{"image_size": 32, "crop_scale_min": 1, "norm": "batchnorm", "kernel_size": 3, "stem": "single", "optimizer": "adamw", "learning_rate": 0.0021, "batch_size": 256, "warmup_steps": 1680}
Rows from block 2 of a small multi-label image tagger, named by matrix and row number. Rows with one number belong to one channel. Each number is 200 + 20 x the weight over its row's rms, rounded and kept within 0 to 999. All counts start at 0.
Before each channel's rows are labels from the 100 images, of 14848, where the channel reaches its highest value: "peak on" is the class under the peak. Only what is clearly more common there than usual is listed. The data: rosettes with rotational symmetry.
# c3: 3x3 conv, stride 2 (model.blocks.2.c3.weight, 128x64x3x3, each kernel summed), inputs 0-63
# c1: pointwise conv, stride 2 (model.blocks.2.c1.weight, 128x64x1x1), inputs 0-63

peak on: backdrop
c3.101,202,202,189,159,208,227,182,207,193,203,217,178,184,203,195,194,205,189,198,199,157,211,212,207,185,192,183,169,207,161,158,216,186,194,167,227,188,216,215,214,215,192,235,215,200,212,178,209,158,172,239,197,174,201,184,197,199,183,181,171,173,190,165,191
c1.101,176,188,198,154,221,202,189,193,234,198,202,192,178,233,220,205,194,200,202,194,178,190,204,225,216,216,201,184,220,167,163,224,173,187,164,231,199,216,205,195,202,199,219,162,209,182,196,192,134,186,209,211,166,193,199,172,184,206,187,196,205,184,198,191

peak on: rosette
c3.100,165,194,178,215,207,189,188,196,184,195,219,180,190,176,213,211,178,179,189,198,151,213,226,188,202,178,182,166,199,203,175,155,164,201,207,204,237,199,210,227,212,214,183,214,196,207,189,200,235,178,161,171,182,194,223,206,160,180,181,205,202,214,198,204
c1.100,167,202,169,179,205,213,193,216,196,193,172,199,222,176,219,197,210,192,209,193,174,225,224,170,174,182,178,206,185,162,177,167,183,214,215,195,210,185,197,178,230,194,216,214,235,192,226,218,207,161,197,184,227,183,176,222,181,184,184,218,212,213,163,177

peak on: rosette
c3.75,202,210,198,228,195,192,197,205,176,184,186,206,177,218,177,211,175,207,189,217,173,199,215,187,199,185,196,183,183,232,191,148,189,210,171,165,166,207,220,224,168,164,204,213,174,164,214,184,218,189,181,183,204,205,166,215,187,189,213,174,156,201,203,213
c1.75,163,201,214,212,186,191,222,193,182,165,171,205,184,205,181,171,192,216,169,151,188,189,207,184,210,171,198,183,188,212,210,179,188,201,189,152,191,215,208,209,180,190,201,190,172,163,218,191,210,165,206,183,244,203,156,201,204,207,192,193,170,200,214,199

peak on: rosette
c3.17,208,192,175,180,192,179,173,218,183,199,196,210,180,183,205,196,180,192,151,195,211,192,203,213,201,213,200,184,194,213,176,201,173,235,172,131,205,191,199,206,192,202,175,178,169,213,173,207,182,188,185,226,155,205,200,214,196,175,183,186,198,160,191,194
c1.17,203,180,189,197,218,197,201,218,211,242,245,197,214,216,230,250,209,201,187,180,195,195,213,213,203,216,167,212,211,206,166,203,197,227,179,218,214,191,222,215,225,193,205,176,220,207,184,176,169,191,193,213,148,188,210,207,199,198,202,207,227,151,192,179

peak on: rosette
c3.123,205,254,197,186,184,214,209,202,182,191,180,203,196,160,204,187,203,200,212,203,230,206,197,148,139,162,211,206,195,202,189,191,195,211,214,198,189,198,160,184,195,203,207,231,212,205,218,202,230,197,196,201,191,251,197,190,206,199,210,205,199,212,154,203
c1.123,213,247,194,196,180,211,189,219,173,186,192,204,191,168,199,180,197,198,209,213,219,217,199,152,165,183,203,206,204,205,194,193,207,222,230,200,181,190,157,194,193,204,218,241,197,185,243,206,233,207,201,196,189,253,221,199,220,209,197,195,197,209,159,203

peak on: rosette
c3.19,196,226,193,172,172,234,215,225,206,176,188,200,191,193,173,181,207,220,206,210,230,214,188,152,186,163,164,208,181,223,198,192,212,177,181,206,166,222,167,181,188,219,212,202,189,228,230,179,219,212,180,208,198,201,198,177,222,221,235,190,182,213,196,193
c1.19,171,197,157,190,197,214,229,224,181,185,193,193,175,190,193,199,201,197,212,191,206,219,196,193,186,174,173,212,221,210,163,194,191,173,186,198,154,232,194,214,211,206,242,181,184,231,241,182,205,218,201,200,187,205,200,194,188,186,225,153,173,201,190,170

peak on: rosette
c3.67,194,208,167,198,243,207,222,213,193,220,209,145,227,199,197,162,216,205,215,200,221,213,213,199,176,166,213,225,178,151,181,200,201,162,213,196,182,199,176,211,199,196,193,233,179,176,214,201,226,188,183,218,190,196,166,197,187,189,215,193,186,221,189,203
c1.67,186,200,139,187,226,224,211,195,203,210,166,201,247,183,200,202,197,181,195,189,200,182,172,196,180,172,202,213,187,195,183,223,185,144,204,172,165,216,186,168,199,203,180,203,190,204,198,173,212,170,195,216,204,200,179,188,177,212,227,216,188,218,194,183

peak on: backdrop
c3.87,189,188,220,156,194,198,210,201,182,195,233,188,191,207,154,220,206,188,228,165,188,187,196,214,195,188,181,197,215,173,198,187,197,178,183,227,181,199,189,189,216,185,211,204,186,185,176,212,204,192,240,193,200,203,140,196,188,188,185,153,190,233,214,168
c1.87,178,190,175,161,198,203,206,200,189,217,233,191,194,207,179,195,213,187,197,171,179,173,165,215,179,183,201,191,192,166,184,209,175,194,211,219,191,157,189,179,200,196,197,214,194,156,198,217,223,165,232,197,184,197,191,202,168,190,189,172,192,237,177,163

peak on: rosette
c3.104,166,213,169,185,206,224,199,172,208,198,177,225,173,215,190,196,194,218,213,191,235,144,180,200,215,194,217,186,189,212,168,171,222,178,201,173,211,193,212,210,185,209,150,200,171,223,206,201,179,187,171,225,216,194,201,187,187,229,222,183,202,209,222,202
c1.104,205,228,187,217,207,226,182,166,211,217,181,208,202,206,191,206,199,226,212,208,184,185,193,168,200,224,222,189,164,237,196,204,200,194,222,167,205,218,163,199,215,225,181,239,210,226,220,217,201,228,178,235,232,224,211,191,216,224,231,197,200,206,224,224

peak on: backdrop
c3.52,202,188,197,176,184,192,216,226,167,188,192,159,194,216,184,168,202,163,207,186,181,208,201,187,169,165,188,207,175,179,231,183,212,177,175,205,173,171,200,180,188,180,219,206,220,198,178,194,199,158,247,187,220,204,172,195,194,182,196,177,225,200,188,203
c1.52,163,169,162,142,191,200,220,218,198,207,190,173,205,190,214,224,200,217,204,165,206,195,200,183,175,155,189,221,215,175,169,205,208,208,167,195,182,194,231,195,202,206,222,217,244,187,206,203,217,178,209,191,202,205,222,203,177,200,217,181,223,188,202,188

peak on: rosette
c3.58,200,145,204,210,220,171,185,202,240,200,212,197,195,225,224,207,193,217,188,189,218,165,191,199,232,238,220,199,197,198,208,199,210,210,216,178,236,185,216,194,193,229,198,162,210,207,189,191,207,206,153,209,185,171,211,212,221,215,178,206,219,197,233,167
c1.58,208,179,219,202,212,180,197,206,214,148,191,202,195,201,229,137,201,191,194,179,198,162,165,196,202,211,197,200,174,170,223,194,206,193,206,208,202,143,188,173,167,181,203,205,205,192,197,160,204,178,219,209,194,197,210,183,212,208,209,199,211,216,210,169

peak on: rosette
c3.92,196,215,185,209,171,194,207,195,172,179,204,189,181,160,178,206,205,209,187,199,208,208,218,160,197,155,214,191,193,198,167,193,181,223,184,167,171,205,194,212,209,193,222,206,216,205,227,160,230,245,176,203,200,207,188,214,231,182,198,156,193,181,181,190
c1.92,171,202,212,216,204,162,200,181,156,196,217,204,178,193,186,204,188,188,195,193,214,190,217,179,206,184,205,202,271,210,173,184,182,212,181,169,188,186,215,204,205,195,231,183,162,188,212,161,203,191,198,177,181,193,217,215,214,175,172,163,199,209,196,201

peak on: rosette
c3.34,224,204,182,207,210,97,199,200,232,191,195,218,174,198,236,192,198,207,192,207,189,180,198,205,217,178,227,203,205,211,186,218,184,197,212,182,224,197,189,194,212,252,174,195,215,196,203,198,196,225,190,189,211,200,181,200,220,190,210,196,208,190,210,206
c1.34,202,211,189,188,208,127,203,147,210,194,193,221,171,180,245,205,202,208,176,178,202,213,181,208,209,146,192,201,209,188,175,221,172,195,194,213,217,175,208,196,192,234,191,191,211,202,183,197,209,189,222,193,190,176,181,177,193,207,194,201,174,194,207,198

peak on: rosette
c3.21,189,180,153,160,185,219,170,210,206,203,187,208,185,202,203,190,203,214,184,196,239,176,158,202,189,205,202,214,201,161,194,196,162,172,193,196,193,205,187,156,181,202,167,188,173,196,182,180,188,209,192,207,156,192,192,167,201,217,186,212,182,172,200,201
c1.21,223,220,206,201,200,227,201,200,207,228,207,193,246,197,227,214,217,187,231,221,211,215,194,211,221,203,213,231,199,174,231,200,212,162,195,213,204,197,207,184,203,208,196,205,166,227,180,184,219,247,174,190,166,171,200,184,225,208,204,230,229,187,180,230

peak on: rosette
c3.77,222,142,210,189,209,218,193,231,225,203,213,183,211,219,206,193,175,215,195,203,216,173,192,214,235,227,199,206,195,198,196,219,184,196,192,189,219,202,209,184,198,200,180,149,181,209,180,184,152,221,174,189,181,145,197,206,215,189,198,206,199,186,232,203
c1.77,191,147,195,182,213,217,203,223,196,199,223,174,206,209,209,190,194,207,178,199,234,206,174,234,232,218,193,209,179,184,193,217,175,199,192,202,225,181,209,176,182,200,192,173,177,211,183,188,149,195,200,186,168,149,197,181,197,185,200,196,176,180,228,181

peak on: backdrop
c3.30,219,195,202,167,184,202,205,175,150,188,192,204,191,189,163,200,203,163,219,183,174,190,187,201,172,155,193,188,203,213,253,188,216,183,175,191,197,200,200,206,194,160,197,201,195,208,187,216,184,179,257,191,215,215,169,182,202,196,191,186,206,197,198,191
c1.30,164,174,190,194,188,219,197,188,166,192,197,205,184,184,194,217,203,166,209,177,183,193,194,191,188,166,183,200,198,204,194,164,221,172,165,195,213,189,212,223,197,154,207,167,207,210,161,197,165,177,225,188,191,197,186,180,155,188,201,189,216,182,184,171

peak on: backdrop
c3.68,196,173,180,202,216,223,210,202,210,188,223,198,216,192,228,236,201,189,187,195,188,180,209,207,205,205,200,184,189,181,166,212,170,182,181,161,204,181,247,204,191,207,207,195,209,191,159,158,158,188,230,199,175,168,197,202,169,167,220,202,202,214,227,202
c1.68,164,154,180,173,200,204,188,199,197,190,223,205,187,191,188,208,212,174,176,165,186,180,199,230,190,210,197,175,203,173,158,197,169,197,160,177,216,185,213,188,163,192,193,186,221,207,166,194,173,187,198,177,181,168,213,186,186,172,187,218,184,196,203,187

peak on: rosette
c3.80,222,149,228,196,185,230,193,214,206,201,221,195,196,205,198,204,170,227,216,202,241,182,168,227,225,227,214,199,204,205,201,194,210,190,198,185,231,231,196,190,192,199,197,161,181,205,177,185,166,224,155,179,205,169,192,195,196,193,188,206,207,190,235,218
c1.80,200,162,217,200,205,220,192,207,195,185,225,187,173,206,186,198,163,220,203,200,217,199,202,218,216,207,197,158,198,213,194,176,190,182,174,170,202,222,226,215,198,197,199,154,168,209,173,175,169,228,196,154,216,160,188,186,198,192,184,215,176,177,220,198

peak on: rosette
c3.61,201,176,225,185,222,205,208,224,211,167,188,197,228,207,268,166,226,203,193,207,231,177,186,168,221,223,196,204,186,164,176,219,196,212,227,187,194,211,178,179,184,200,206,213,228,215,220,182,182,211,187,206,217,186,182,220,217,200,199,197,223,187,198,170
c1.61,230,178,195,216,195,152,167,217,216,175,191,213,163,237,242,206,202,195,179,181,217,188,200,219,241,228,197,173,193,206,191,216,197,209,203,189,205,175,220,212,192,206,217,182,214,166,207,199,207,199,226,200,218,171,184,218,208,217,164,221,230,200,207,187

peak on: rosette
c3.59,196,135,174,187,199,208,196,197,183,182,191,206,201,215,198,213,184,188,191,209,182,186,177,229,222,211,176,195,187,211,162,203,182,194,166,196,213,193,223,213,199,191,176,179,198,193,193,214,136,208,207,188,177,150,215,209,199,176,208,223,173,180,190,199
c1.59,191,153,190,182,226,213,221,211,207,206,174,197,242,221,207,222,211,190,196,217,190,176,170,233,213,209,187,212,205,193,164,211,180,201,178,209,204,209,215,183,194,205,191,185,212,204,191,193,148,207,218,211,175,152,199,188,178,221,245,201,207,194,215,169

peak on: rosette
c3.16,189,166,225,224,207,199,186,200,191,189,196,219,202,210,172,192,194,214,184,217,188,165,169,198,215,221,190,201,203,229,171,215,179,227,179,181,209,203,192,175,205,220,198,182,189,200,189,210,151,227,148,219,172,152,215,196,222,176,200,182,178,205,184,199
c1.16,184,162,214,203,192,194,216,213,150,155,203,200,184,183,186,165,182,216,209,189,208,174,200,217,204,186,153,203,216,193,192,182,185,198,182,208,208,208,228,221,197,179,218,194,190,212,170,201,173,194,217,172,164,193,174,209,174,178,166,176,173,191,190,192

peak on: backdrop
c3.63,208,182,190,203,185,206,194,214,181,170,180,248,163,203,233,199,180,199,214,204,198,189,170,208,219,211,183,179,203,208,188,202,196,248,197,204,196,199,228,186,191,172,240,185,220,192,184,208,152,184,217,182,174,212,211,186,204,156,217,197,215,163,184,198
c1.63,204,182,198,223,191,190,182,195,210,165,222,231,152,226,227,197,154,190,183,199,201,212,191,194,235,220,204,172,224,189,206,210,169,230,221,197,227,190,233,197,201,215,218,191,194,188,185,216,174,198,188,178,207,210,231,188,205,149,191,200,210,182,197,222

peak on: rosette
c3.23,225,193,220,204,173,190,204,189,182,169,194,192,171,157,197,187,166,234,173,208,223,211,207,160,183,179,179,209,173,203,203,138,189,182,203,202,188,200,197,207,175,223,174,206,216,210,193,211,220,183,170,157,206,208,196,214,199,182,198,180,183,206,212,202
c1.23,243,206,206,236,191,183,179,195,187,182,183,175,213,200,222,205,173,217,201,223,200,224,211,175,198,198,215,214,164,209,221,166,217,213,218,194,207,188,175,205,223,224,208,210,185,186,220,229,217,209,183,155,243,219,189,218,231,192,178,182,188,191,204,233